Weights of a small audio embedding model.
Training: soap at rate 0.0011, 7200 steps, batches of 64, held-out accuracy 98%.
Rows from block 11 of a small audio embedding model, named by matrix and row number. Rows with one number belong to one channel. Each number is 128 + 24 x the weight over its row's rms, rounded and kept within 0 to 255. All counts start at 0. Numbers have three digits each.
After each channel's rows are labels from the 100 clips, of 14976, where the channel reaches its largest size: "top examples" is what is common among them. Only what is clearly more common there than usual is listed. The data: struck, bounced, scraped and rolled objects made by modal synthesis. In brackets: how many of the 100, against the usual share in percent.
# filt: filter width-5 conv, dilation 2 (model.blocks.11.filt.weight, 384x384x5, each kernel summed), inputs 308-383
# gate: gate width-5 conv, dilation 2 (model.blocks.11.gate.weight, 384x384x5, each kernel summed), inputs 308-383
# out: residual pointwise conv (model.blocks.11.out.weight, 384x384x1, transposed), outputs 308-383

filt.117:128137110089117132126118126123099101105100089146122148136154134140107141152116131115100127158128100098165095113108122162130139107100079156138142132152054113122143153107108144110123135102111134125167135117136167117102117130103171
gate.117:126091145143136111070132129115120102151117164110113149166099145154131142098087121097089122143138101113116141148116107116104157160147149127145147092183117144179136136095130090153131165111136190126118108101085111125108106132117160
out.117:122152138092104131122133117124116121133127072129153091090132153143077127114165118089155113113129123123116092117121106112104150138136162116165094114120148133081152141119133142153112112089125135139149113101133111146166126089159121
top examples: repeated hits (41 vs 20)

filt.14:087128123101118105114098166138165139143151140149121136115096109136140138151144157145144132143136141095124135151140123081117154108165144142116123170115102159149098124111074109102114119130111116166096175171140156135092137124142094
gate.14:135081115167107127117166149118127130145127138135157133175168126154148163188115103081117102154131128124122129063169108095133145094138107110108143137159136140113074100150138158178135139123147172125165103139139106147156100112154152
out.14:130123122115167118075143079123124136149143128104120126095142130140142155115104138149124082146126160153138115144126149168131133196135129127107166098173091094093106135135136122139115174087115160120076171125139163171119103112157111
top examples: striker: soft (93 vs 49.5)

filt.57:164171150119124145119106106140118125127099118151135081138139123154089078103156153114126092165116132133134105124145147111164128145097097088134121136150108144139147108113103174146119141120154166104123171135105127133124159121138114
gate.57:098143097138127105121172173141104128130111110136117101107103106142095149154100115111093087103089155114104136145161098137149134109116128161145144113129118112159124125114159123144127109086108103161141129104117141132171098157059126
out.57:119113129098123152116108159141114116125129106109075139114140137158148116129104123122098125170153123145112111111109111153133133107127155146129179081150127094152144148139109078164111128131143168098152119133090101130157092119084113
top examples: steel-like damping (67 vs 16.6); one hit (50 vs 19.8)

filt.309:159136129143148147111146149150116132172119131091108141136108146127131190152118146113119117143124149140123099083094128118190115091130125150094115129157152140136132148101116133124133106104161151142156092122190131152126129085094153
gate.309:153129104097149205113141118114129131083136111166085160098092081183127150097098075141134166100119150112104142116087126129127123075126110141099126126150138088099154131110146154106108119132139127120099121147100161152135162190102138
out.309:139112165123119103097120142098106125131132117157163147095127156179125141132119117149126150101160140187117172123109104129127091152103140160132124074109102104109094150113142113164093117158131139122126152120144157118137142140119097
top examples: one hit (41 vs 19.8)

filt.46:095104152133116087122157109144122143148125093168126158119098138126129124096061152142147124126177126145118144160140141147106146107132123122118108104136136143129103154141146128111142188140147141140105148138139159136087171143115127
gate.46:089112155126126155169130146150115159132120096123122104139142145103141091120112168180151149132097121120112100151145104109134182114134127084120155122112143114082112099154147160146139136144121116137093165140146110154136117126135107
out.46:123105158132116151132137122123166058146134139155132138089139079113104128136129093148162112152171136136099143113118125143096128147149088160110112125147130143170121134126121141128128107153116122132152136135137103137095129149115198
top examples: repeated hits (45 vs 20)

filt.336:201101064145117114148142111121098108113128121116144155155161092122091140122130118134144137129139173150153119148117139157134162101140123139125124179141100099119083144118145196172111126106122165155111145142128150122138156142131129
gate.336:085134109138153142148132133098174097141162107165143076118097097144128132113140098144122119131108136076106129139094106134107093158129134121114109108153108125151130108164100099110117131158116143106125160157108120139142152135166174
out.336:154118104143140110181162131125138157105128095162139091124109139141123173120098108150115122161157129079107101135132092100150099147153116163136137138108121129154157156131147148125129136126109117128118093133122122088103096149086160
top examples: text has "noise" (41 vs 17.4)

filt.82:156109136134145142134105086138130122151138104103138149111141136157153097143162174140145131152114098097124157087121097103148109149133139148096140151152128132173133150138148152116111128110153156137147116114125117122128120114157162
gate.82:152136160123108130145151115094106138173133118119096107102155091095132165149113198127152132114130133164102137100150083139114133104096120135119120151149098125155100105148105108112115143148126117141144142135146166153136131083118092
out.82:149148130140122128116082120147089149097126173159137081145121106118139147140147154122161105141152133068144136129107071133111118142138158106157131148152140156150127172122108107125113114133096103152151134116136072084082114124192096
top examples: hard striker (93 vs 50.5)

filt.263:124147151117128140077150082144119141138093110138123132111143140134094186099141157136158115150128146110090100174163166126130105147145141130100153097178153105147106120111165089117102129108142124116112191108097100133121148124113113
gate.263:170132109161183141134114166094117113118153121128121166149150135133124152071127089142133150088132138098109108180133159170136097186124135084117139138126112124166121093124143087132110126150116137135134137113121138122119104113151141
out.263:119104127140160102158121120139167126147174113144123121147109121132151117153157109101104140110164120116145130127108121095140125086119097085095139155120151165082110146155147156141111166124166107122153108147119115110090130135128141
top examples: bouncing (40 vs 19.9); muffled (low-pass) (35 vs 11.7)

filt.138:115164116114124134115080162125105114117125122146138127100141159092131139161106153145169149138094094179151103146118124106129161100148156131132173105156142139145109162128100134138118169142136133139170079126113150118120132157110151
gate.138:156123104101126150160138121166135134086138127124135110124116152125130133092129129144140144105167139148151114130115116141158143123129145128133096158072147191122121171116125130134086168125150139138127142145086141091090160152131129
out.138:125182127123147157118165139156156128138128148079118125162113133167077185120154129098092108111133133090124116122167118133167103147115079115140129188166078086108140121134113115130102128143147120156112102121089117121077174111146125
top examples: bouncing (47 vs 19.9)

filt.188:136139136105122072127119170162127067102143138180119107127143094122131141145155118156122098085117104157110126102143142095128110170121109129113065160134126112131149132135083156102125160141114105156182134114099186104129099119097116
gate.188:131096136150142107124109086100065135100114135092165105095110112157108109137143130134123110166088174110151143127120121156101121141145182121121155121108132087155111126109079160112112165121164137121115110137131124104137107142151066
out.188:112138121131171129132126122129131146129173108153126156157116147147099123133129142112074151099149114146103135140108110104116140128095146146123141079140153113115129115115169159136127109126123132137153153153174140157138175149115191
top examples: repeated hits (70 vs 20)

filt.99:109157145141143155149124126088158114135108129077084166128132134105181140131108136159112113153086116111140120151126143126152171117132166118166137118121157087161120171098136144108153121119127118174118128150170143149150160121165149
gate.99:146118120111150109153112146132145122116117112083111160142144154150133170092141149108134130159109113100152115133127130133178139099146177126180112165161121120129112160108127120128140101148145164146150114102131124032131131166114095
out.99:127118110089106118111129115136139130143128116177104127137077112150177152143136189113134107100176132145119135117097155106131098147082098110146138128102111123114125094130108117115139133175096146142140110109130137175098119139113140
top examples: hard striker (98 vs 50.5)

filt.77:157124158129128121128132094149140168140107152145142148104143077122093119125123107164121105103112160135115100131146119141138126115118113142120108140147137143169109155162123106072081178155160110120135135156117128129109128102099106
gate.77:150181163168075144141112146160120159148115141144151135166124143129129144154139139136119133156119121114145111118152105152136079120115116120110089181150124119143097148164118140128153144131070130121132129177117127123124140152110115
out.77:125135143114129112107137119112104129151124184138128128127128139141099131142140157105144160145151118099126142103116114127061144160105147133131135089133165150095156085130086122117156156117086181125111115147137080138170070147108098
top examples: one hit (43 vs 19.8)

filt.19:134089144152131138088099136168177103117102099139128142153119117104116141185134146169116151110149163136127116130131130111157134189112154125146133141146114078143128152134157183146146106108094109104117120126110109131102119113173120
gate.19:148118142091070099169110074169076105118136123122097131144137160159146163134121129116159167107159101119093171133103138101156144120167130075103146128119151098124112119122166155130123113147149139112085123178150175127155094162121131
out.19:154123130150107143155159135138132139066136158128125103111137126147125094122117107138112089128117107124083148125053100162165149095081138111126142111149110105125144121137129127119120117167134112147153126132141099119111125087117152
top examples: repeated hits (46 vs 20)

filt.42:070133164122185167157116129123130104101111127140150099125125112118125131148119169156114166157077134100151125145146101084111115107151127145155127140129170141109157185127156132154164135113088098152175146111134183104143130152161124
gate.42:109133149088120133142125103122168160126120141146180126124059137159119113136120125149140132155125136171091156138138126094128124151121153164115113149125142122133146113114144080141099109087084083138119090125083099125112125098104136
out.42:127124121149120135112123119127144103118163117130163105172107109114184151136143147131123130139127124094121117151147138164109142110126081138112180132171087100100111163132103108105119154076168125130128176114134135139123111122132130
top examples: hard striker (77 vs 50.5)

filt.214:143117099135098114114123146106108099122132151107123124100097116157079156136188177106111091095166140135118112114113086092153153135119114110096110114129131097133134121133112160082116126105134102142127119128113114122125106132131164
gate.214:135112131138076127074117094111120166139103113110134152163171157127092096119134125119148142092092162161118123128101096136055109134084101138128145087138154110135111139144122123101101107149123173124111143155067090116107104123095090
out.214:159126144107127128127097126117110153152123142128170117116112114142138119120179127140129178127133113173086118156115168132194118138115134157118137142137112125150122136118093086139134083165087177143117121143170140125118103114153103
top examples: steel-like damping (39 vs 16.6)

filt.180:142133066142128090108139117168106141149158114150129105114110124130167152103157109164194137090155114112103121117119097164092087135169103123139105135137123088137131078111125159122122134130133136103122129160158081132167111121119090
gate.180:104099113149087075152147099109097083109126141126145118124139133164096128108151139074132128110124132165125136173106132144123161168112119133125167115115118138156103157141108138123159131115124131170102116137128165116150112133106145
out.180:149130091118152078114108130125162115129167128109134161140120140101104119120091134112152096128090128145122131115166132142198154131149117109137152132103146143151116140138182119154130155125128102151104103157122075144123123150168108
top examples: one hit (47 vs 19.8)

filt.54:108137121138140199122093133138080152134128121147139123104152101126105149124117122135128114119126145128114130157160146120122120100139113167135132161098105122118144125153164113165142118138109114123094109132094115163123142152112096
gate.54:144136101134121082137133168124151121157129100159130127111122144113128151079124163143170109117139088079096135132102102142111117137138117112114160098138141143123136125132127147171111096126117136115103122129097118073121155122147148
out.54:152132105049160124056127130100113138102153143118127121103142095156137133152147097147104139135109130122103169081130117115132104142110099118142173115152084100100113077112122102136098097149125150099141101134103079143192106068105130
top examples: steel-like damping (46 vs 16.6); one hit (41 vs 19.8)

filt.271:138117122084140131135109129161128130076122125092107144135143149216152131187120075102194165088084119094129103139167141124157148086145133152120134120099132141165218107120173134124139120101134111075155097149148140140175159137180138
gate.271:129116146144121115124152135126097115131134084151092105130130103123107131118095149084158172080109166108107128092100156112132121122150187150113114117196120129140107141121101130131105106127142118136114065122119146135111156110146154
out.271:137090096096117097129119106130098130170126123120122074142119095090085149124107134102084103130150097133150127089145123180126151156095106103132100145130137159123155116118132129101150117129129112154129108120110107122142167138112094
top examples: hard striker (100 vs 50.5); action: rolling (54 vs 20.3); membrane (53 vs 13)

filt.215:158120147139118152158094158161147158136125169153102140139135129133132123124124133130125126115184119108157103149121142118128113107146098134126157140122111100145096127098180091169123165052106102145126093133060124122119100138093121
gate.215:106138110092120150143123127178102154123132132099135123144151162115150155119154150089131143129154147153114118146130171151155095119112132119162134117142107167127150127160098113090116109122121114116156064065148130146104122121128136
out.215:122156140121146097159129143142092158125142127142146177084147122130138179119136077099138136120157131137132167163150132127176133170164114154140096158129127121169149162137139143110123153133132140138116113113098105105106168137125153
top examples: bouncing (54 vs 19.9)

filt.371:134094126149080095126118134087139104161146139156135106134115092095129123128103134106095141129127153130108136128107109137165096123139113132137134125113110114168151121115147146095133130114088089144130067099143120128170134119166075
gate.371:150143170134124140089128105138161153101141177136092104113078133153098136116172078117119107151135091123140091108128155113137107131120108144087106154102102134109129104126116171124151152118143123087131063092154090140103166110151146
out.371:184103098131175161085160118106109142077109165130157141067104117154095152124153156110170083118147123109106127143134137135125108131140102109182135104107150123160178154113126138165131075073115119139168129098138131151087103121102098
top examples: bouncing (44 vs 19.9); steel-like damping (41 vs 16.6); action: repeated hits (41 vs 20)

filt.292:115104153115099129114079159131095143124117107150146121170151152106095151168109170176142113150124132129132124139121108142125128095090114146135102154188112097140118141121083128175147123149116147107153104077116148171096124168086114
gate.292:167121150161127101120117130078131104136119139140104134113152084154139129127153122120098168123115176125139144106153151098186151134132135132099133138145125140124153148119157139119154146138090124135171111140120095115142116081103116
out.292:118123130127112132139159112117155082105157120122152156091128155144109086107101098135080121079138101125112129149081138135099149188160087177145101117118133129098158121145148137111159098162121127142131112178133083066139139121124166
top examples: striker: soft (100 vs 49.5)

filt.152:147181091131166148133098112125126105128132089160095121093102137098114094121143159147105126121076115107109099114140150098138143094165080118083118123105150162121120123130135152116117116123113104119078139121136163108094165147072121
gate.152:152172106110104110133145129135123141179113155128128120179124107108116171103102138108117148140147123182101110166178129130148096124138122117129111111110101160147115151154092138144130119121142157130152169150128132131137158187152132
out.152:127128128137095098128174133147083118109136127125140116112152167102124164168117147137109146135116155149132137151139151096146047143147083127153185088147140109122130133114144103106093146164132117155131094123092125179155085081138110
top examples: steel-like damping (40 vs 16.6)

filt.134:121124157143136148126145109138117105091112129143118105131128111095112109112067130099110121157141114157083108082099122092116126133102099125096098087161118147149080122118140107131097116129110083167092125129151122145125103102096138
gate.134:172108071126118134121089116123093116098166148108168145103167147171151129122121112151155127126161158125128132137143128157090105131163143112120146111128121145162078105121124119097131130155128148113181087109163155118086130131118136
out.134:125173139127120123108177083125153119147124127189134132126126115124159087171170124088163127131148129151148089133123107103146106100130111153102135130132146106141151108129136166115140084150105146114161188145103154167130121152099135
top examples: striker: soft (100 vs 49.5)